config.yaml
horizontal_flip: false
arch: "vit"
norm_position: "pre"
fused_qkv: true
qk_norm: true
positions: "learned"
lr: 0.0015
beta1: 0.8
beta2: 0.99
lr_schedule: "wsd_sqrt"
weight_decay: 0.2
Rows from block 4, named by matrix and row number. Rows with one number belong to one attention dimension. Each number is 128 + 32 x the weight over the matrix's rms, rounded and kept within 0 to 255. All counts start at 0.
# v: attention query, key and value (stacked) (model.blocks.4.attn.qkv.weight, 576x192, the v third), inputs 96-191
# proj: attention output (model.blocks.4.attn.proj.weight, 192x192, transposed), outputs 96-191
v.128 [198  99 148  45 112 120 122 132  53 102 171  69  78 131 139 106 107 126 120  74 158 128 196  92 142 105 199 153 121  99 155 149 120 102 138 118 137  73 144  80 195  46 145 177 149 166 136 183 123 125 106 125  81 137 108 129 132  88 129 109 146 113 144 193 175 110 150 138 122 255 136 119  80 118 151 129 187 134 153 148  73 168 105  87 129 128 114  98 119 109  97 117 142  46 140  69]
proj.128 [ 80 151  98 164 163  90 171 133 174 228  82 189 168  65  66 140 161 204 107  54 115 162  92 114 131 163  84 150 130 176  75 210  86 133 104 125  54 142 186 131  89 211  91  78 164  71 148  90 126 137 189 111 159 113 154 118 173 146 107 117 108 148 166 150 146 112 169 118 169  64  87 161 157 175  94 124 100 144 103 119 112  62 154 168 105 152 111 131 171 109 176 118 150 118 107 102]
v.129 [132 145 160 177 157 117 140 119 178 131  92 175 150 165 121 105 162 123 101 161 115 117  68 147 128 170 133 102 152 171 122 160 134 174 120 116 121 176 118 173  50 200 164 156 118  90 114  96 172 144 151 119 125 120 121 104  90 126 168 164 113 115 123 122  96 130  75  85 100  56 143 132 113 109 114 143  99 131 131 119 175  87 127 138 125 112  99 159 146 145 136 134  85 178 109 143]
proj.129 [211 136 137 113 134 179 104  56  96  62 138 126  64 145 131 161 108  97 173 185  89 118 155 130 102  96 119  75 161 106 160  59 170 171 124 116 161 110 131  88 119  65 149 148 139 149 131 186 137 104  46 136  85 130 120 152  56 126 134 162 159 134 154  72 116 160 124 151 160 113 142  85 127 113 127 147  98 134 157 134 129 134 152  91 163 103 143 126 153 139 116 163 131 125 157 140]
v.130 [107 128 135 143 167 128 187 158 115  70 119  91  97 135 118 124 142 148 152 106 122 136 203 171 115 154  72 135 116  47 148 112 108 148 153  88 151 122 125 122 118 137  99  88 154 145 141  69 155  96  93 141 147 113 123 115 114 108 202 131 126 135 111 139 134  93 118 118 158  60 136 174 163 199 138 188 171  99 183  90 136  48 169 185 145 155  67 105 109 136 164  92 124 182 158 176]
proj.130 [ 80 139 142  93  96 102  78 109  69  96 187 126 154 123 184 134 127 144 177 150 107 128 123 144 139 130 126  73  97 152 203  61 123 124 170 186  98 125 108 155 140 112 125 119 101 158 127  38 148 122 150  85 152 131 102 216 124  82 153  84 174 124 166 135 139 139 145 101 181 140 198 153 105  42 174 144 167 152 102  79 165  99 153 127 142  59 134 147 139 190 170 160 134 132 116 218]
v.131 [ 57 121  97 101 159 136  93 176 127 180 144  99 121 106 144 173 112 131 111 125 134 104 132  98  86 150  39 178 118  73 141 126 169  64 106  66 100  91 128 108 210 132  97  82 107 114 174 140  70  97 128 127 148 125 175 132 173 208 117 108 140 159 148  99  79 141 179 213 145 146 111 112 204 151 118 112 174 108 114 145 116 183 139 101 125 147 178  89 143 102 133 123 187 136 170 128]
proj.131 [ 83 148 130 130  72  93 118 187 127  85 119 147 144 148 148  67 156  95  65 100 176 101 108 185 175  93 170 128 108 172  43 115  57 134 185 157 150 122  59 145  80 148 130 126 132 131 102  75 114 132 170 134 180 107 203 165 155 146  62 126 117  98  83 159 135 122  91 131  88 138 117 193 139 139 129 141 169 175 106 120 144 197  99 201  83 114 135  65  50  77 105  94  80 129 113 125]
v.132 [110 110 127 203  96 124 129  89 130 173 114   0 231 115 127 209 114 147  82  94 139 126 124 139 213  83 122 167 120 197  75 155  46 126 167  92 149 124 152 118  67 147 137 118 149 111 120 114 167 162  86 190 123  22 127 112 194  98 163  95  96 126 112 134 146 181  67  90 154  99 113 196 174  72 145 154 169 128 125  39  88 152 127  80 199 106 154 145 126 144  95 126 135 209  49  99]
proj.132 [127  70  69  80 177 126 111 163 141  67 181 149 146 139 168 101  83 131 107 123 146 225 148  97  46 143 117 152 143 106 120  92 138  61 103 212 133 111 141 136 218 119 159 163 112  98 143 156  51 113 204  84 126 191  72 152  93 168  35 138  96 141 115  79 125 137 175 209 115 140 149 107 119  82 110  60 101  80 123 153 139 148  54 163  71 199 156 214 154  78 167 154 164  70 117  94]
v.133 [ 74 164 137 165 132 132 155 140 191 122  57 183 159 112 120 113 141 129 167 209 111 117  75 112 103 139  98 119 116 171 103  76 157 138 123 147 129 204 138 177  73 179 153 113  94  98 123  82 142 127 125 128 170 147  91 110 101 161 137 134 113 151 127  87 107 104  98 138 116  94 150 138 160 120 146 134  72 113 113 104 149  96 164 132 137 123 143 159 179 157 163 172 126 194  70 138]
proj.133 [168 129 132 114  93 136  96 108 122  84 150  87  92 182 145 110 122  83 153 181 118 100 159 161 123  94 159 123 134  37 198  64 174 152 103 135 186 117  98 100 167  81 110 119 127 160 109 183 118 137  98 139 106 130 132 166 100 116 125 123 124 122 131 104 103 142  89 125  69 147 136  66 105 120 114 118 134 133 123 183 120 153 125 151 119 152 150 123  61 148  97 145  66 150 148 140]
v.134 [138 113  47 185 137 148  98 133 195 208 159 132 144  97 140 117 112 141  97 141 127 129  94 135 100 103 117 135 195 139 110 194 112 124 125 163  78 114 119 136 197 156  96 125 126 105 134 132  97 128 164 121 134 107 159 138 115 165  94 146 115 125 145 106 116 124 158 136 111 100  98  91 110 126  81  98  52 127  80 208 132 189 137 145 131 146 192 138 109  72 103 139  97  46 154 159]
proj.134 [127 139 166 122 153 135 120 137 106 103  97 131 128 145 152 114 168 121 139 180  98  96  92 132 129 109 163 152 132 156  61 110 134 135 151  65 154 112 118 124 120 107 134 149 133 147 125 175 119 133  78 103 109 131 169  58 141 135 128 148 113 116  38 138 143 105 100 120 120 161 125 174 138 134 127 119 135 101 160  77 188 241 129  98 121 103 113  80 102 115  95  47 136 145 118 120]
v.135 [223 101 136  63 122 119 106 134  26  92 223  91  84 150 119 140 111 115  91  46 133 131 179 129 137  96 187 105 133  99 159 141 133 139 129 105 129  44 103 110 143  63 125 154 178 162 129 165 119 144 121  96  95 121 139 166 126  69 129 124 150 105 132 200 163 146 139 115 131 190 128 131  55 132 122 135 190 138 145 165  92 162 100 107 116 118 103  86  85  88  93  90 125  49 162 115]
proj.135 [ 89 108 134 147 161 127 173 113 165 212  83 147 167  68  93 188 121 191 116  64 139 181 113  93 125 174  76 136 105 195  73 209  67 106 128 152  67 127 161 139 103 158 120 116 148 103 153  88 147 119 156 121 149 112 127  72 176 133 148 153 109 140 123 149 146 123 169 112 215  90  86 180 147 150 133 144 115 119 133  59 130  60 147  97 138 110 108 154 221 148 148 108 200 124 117 110]
v.136 [ 57 116 139  99 105 120  64 159 114 169 166 127 120 143 154 130 115  97 109 169 150  71  85  75 106 150  88 147 129 165 140  99 206  95  90  91  76 146 126 128 146 108 134 117 108 128 165 167  84 110 127 112 143 170 143 121 147 197  75  85 142 149 114 110  91 156 132 186 108 221 146 128 181  99 123 107 151 131  88 153 120 216  75  89 102  89 181 120 161 139 117 155 160 126 110 117]
proj.136 [146 136 136 157  96 131 148 140 167 131  92 119 142 168 110 105 109  97  68  40 173 132 150 121 180 108 131 152 138 116  61 174  84 167 123 141 162 126 110  77  98 149 131 130 156  90 138 186 123 168 149 197 149  85 179 121 151 148  58 146  97 106  93 131 114 142  90 176  80 125  75 131 130 203 111 124 114 156 111 177  79 153 139 199  92 143 135  58  81  67  79 156  97 119 136  61]
v.137 [ 12 130 109 152 138 143 104 150 161 200 107 153 142  90 146 131 126 128 139 172 140 115  85 120 115 166  24 168 118 106 107 110 164  72 131 111 110 153 122 126 171 175  95  51  82 106 156 124  82  92 126 159 165 117 154 126 152 229 111 106 119 170 138  54  65 136 162 159 140  98 111 124 233 135 110 103 139 122  82 147 139 134 111 134 142 156 183 131 157 130 169 147 159 168 145 138]
proj.137 [114 152 132 133  72 109 110 164 123  39 153  93 146 166 163  55 133  58 112 128 165  86 140 169 164  67 186 122 146 118  97  71 120 143 164 124 193 140  67 125 111 108 150 151 107 148 101 129 127 149 129 167 145 119 161 162 125 134  90 112 120 100  79 136 117 125  57 146  52 171 140 138 115 138 132 132 156 137 120 151 136 220 103 193  90 136 129  77  40  96  91 141  58 150 102 117]
v.138 [128  78  52 226 134 141 105 147 128 218 160  81 219  64 124 172 102 174  94  93 130 168 132 177 169  64 122 170 128 136  60 187  41  95 136 144 129  83 131 104 151 149  75 116 145 127 109 111  79 139 117 155 126   9 153 151 154 152 108 127 124 115 139  94 143 169 157  91 186  53  63 137 143  92 107 131 116 152 138 118 116 168 112  90 181 155 193 132 129  63 102 113 134 113 122 125]
proj.138 [ 86 111 134 100 176 132 143 199 126 107 167 127 166 103 169  80 135 133 126 155 122 157 135  97  86 124 138 168 123 174  85  86 131  27 121 109 143 103 111 190 185 119 147 177  95 157 139 151  59 113 181  52  99 154 149  79 157 172  96 148 110  90  31 129 160  88 119 131 106 186 122 144 114  98 130  58 148  66 129  86 165 220  34 106  61 166 141 149 131  77 137  46 142 136  86 103]
v.139 [169 101 105 156 133 156 168 129 135 122  90 151  84  67 119 123 117 182 170 139 118 206 169 176 141 110 170 128  71  51 141 171  56 116 147 205 179 118 130 106 201  96  81 130 137 162  97 108 109 110 161 129  99 111 138 128 116  95 107 166 142 107 149 104 188  55 200  70 141  73  74  57  91 159 116  85  60 128 157 149 133  75 148 168 176 200 106 130 100 104 163  93 125  79 191 154]
proj.139 [106 150 101 121 172 107 125 149 103 172 165 125 138  81 126  97 188 166 195 222  96  67  60 126 114 134 137 133 148 172 189 112 172 105 154  61  81 138 141 162 149 144 114 130  85 154 145  73 120 124 122  94 126 152  98 115 159 106 214 102 161 121 117 160 151  74 123  67 130 159 153 148 120  79 160 112 184  93 128  80 211 139 124  76 141  99 125 138 144 181 151  80 122 157  76 210]
v.140 [169 112  98 153 192 118 106  83 190 177 161  95 202 152 119 169 133 125  39  67 160 115 143 141 154 152 110 173 209 182  94 215  62 130 146  66  76  95 135  94 164 186 124 171 135  99 156 157 131 147 172 113 108  79 173 123 131 117 141 143 141 116 133 136 100 198 106 116 123 104 120 161 104 113 108 149 161 129 125 105 142 167  95 119  95  95 137 152 132 101  38 145 130 114 113 118]
proj.140 [146 142 146 118 148 155 129 128 121 117  98 209 118 110 135 107 136 131  83 143 104 179 135 144 127  93  99 106 159 160  44 122 104 104 129 138 149  88 147 157  36 120 159 157 162  89 139 154 105  90 104 107  88 133 150 100 105 170  82 180  90 130 133  88 135 122 117 182 164 130 138 127 177 144 126 133  93 137 169 106 122 153 109 115 144 129 125  95 163  45 144 100 181  93 173 105]
v.141 [110 109 113  94 113 150 130 162 101 148 129 104  94  78 137 167 113 136 149 116 142 154 168 100 113  83 117 136  88  67 140 120 100  78 122 137 155  84 144 110 224  81  99  90 121 178 136 142  81 105 103 146 122 111 154 144 160 147 111 111 136 147 149 115 150 108 175 170 144 159  97  86 157 159 136 117 137 115 128 137  84 162 128 111 158 152 156  91 120  87 127  95 181 115 168 117]
proj.141 [ 45 116 100 135 126  85 145 180 164 154 128 136 165 119 135  91 146 151  96 103 180 100  78 144 140 157 161 160 105 168 102 148  90 114 155 136  75 150 109 187 136 185 115 115 111 129 125  70 126 136 199  82 177 154 137 120 180 137 148 109  95 121  90 192 138  82 137 101  88 146 122 168 121 133 125 103 155 126 100 119 190 144 109 157  74 150 125 121  93 120 138  99 105 119  92 136]
v.142 [111 136 159 142  96 111 127 106 153 156 104  73 182 107 135 143 121 121 108 116 144  99 114 105 133 108 102 160 121 189  95  90 127 133 137  93 116 151 126 118  81 126 156 140 118 109 117 149 162 149 102 153 132 130 117 121 170 134 134 114 117 134 103 131 145 154  66 126 119 154 135 173 154  97 149 151 137 128 130  58 108 189 157  75 153  73 162 154 151 188 107 160 147 218  60 126]
proj.142 [153  85 110  94 131 103 123 142 116 128 145 125 101 154 131 106  97 112  97  74 161 183 155 111 117 128 119 154 105  75 139 135 136 101 109 205 127 117 127  77 190 139 122 119 122 121 149 146  81 126 164 162 138 144 114 145 120 151  53 114 114 133 132 103 128 142 159 180  91 133 124 106 143 114 129  79 118 126 110 171 114 140  62 193 119 154 166 135 105  95 132 144 135  75 147  95]
v.143 [121 123 116  60 160 124 167 166  92  84 153 183  35 118 124  87 139 120 170 145 131 152 172 141  94 139 102 120 102  54 173  89 162 120 128 147 141 121 111 109 171  97 105  94 124 180 148 110 102  87 126  92 147 186 125 147 100 119 132 132 152 140 133 128 133  83 178 121 143 133 138 111 123 170 130 129 131 119 146 166 131  70 140 197 106 161  91 114 122 116 165 106 151  85 172 156]
proj.143 [ 57 139 174 159  89 119 143 117 107 152 134  99 163 117 135 129 153 142 176 137 118  82 121 136 175 135 123  93 120 137 171 125 105 155 162 125 117 152 104 171 101 119 101 105  99 152 124  44 186 149 117 129 158 109 127 145 174  89 210  80 148 131 150 159 133 102 114  80 151 130 158 170 130 117 175 164 149 157 110  91 139 112 181 129 167  79 110 115 102 199 140 134 108 175 117 190]
v.144 [172  92 101 170 111 130 158  97 122 136 128  34 169 103 124 136 107 171 122  74 153 162 175 136 205  87 209 154 119 136 110 194  10 113 164 153 167 102 160 100 157  98 113 149 141 167 103 146 138 150 119 175  91  45 115 125 145  70 124 126 123 104 141 156 181 120 132  82 151 134  86 128  98 114 127 133 127 140 136 121  77 146 105 106 165 149 118 139 106 102  88  98 117  98 124  90]
proj.144 [ 96 123  84 117 196 109 138 155 147 175 148 187 155  79 124 115 151 187 140 148 109 166  84  95  84 157 122 180 157 177 115 142 153  71  96 118  75 129 171 157 146 169 131 142 132  90 153 119  71 120 194  56 123 191  99 101 123 158 123 103 114 131 123 128 151  84 163 128 147 134 138 134 122 115  98  81 112  95 125 133 160 112 110 108 107 162 123 164 166 104 194 104 159  82  91 129]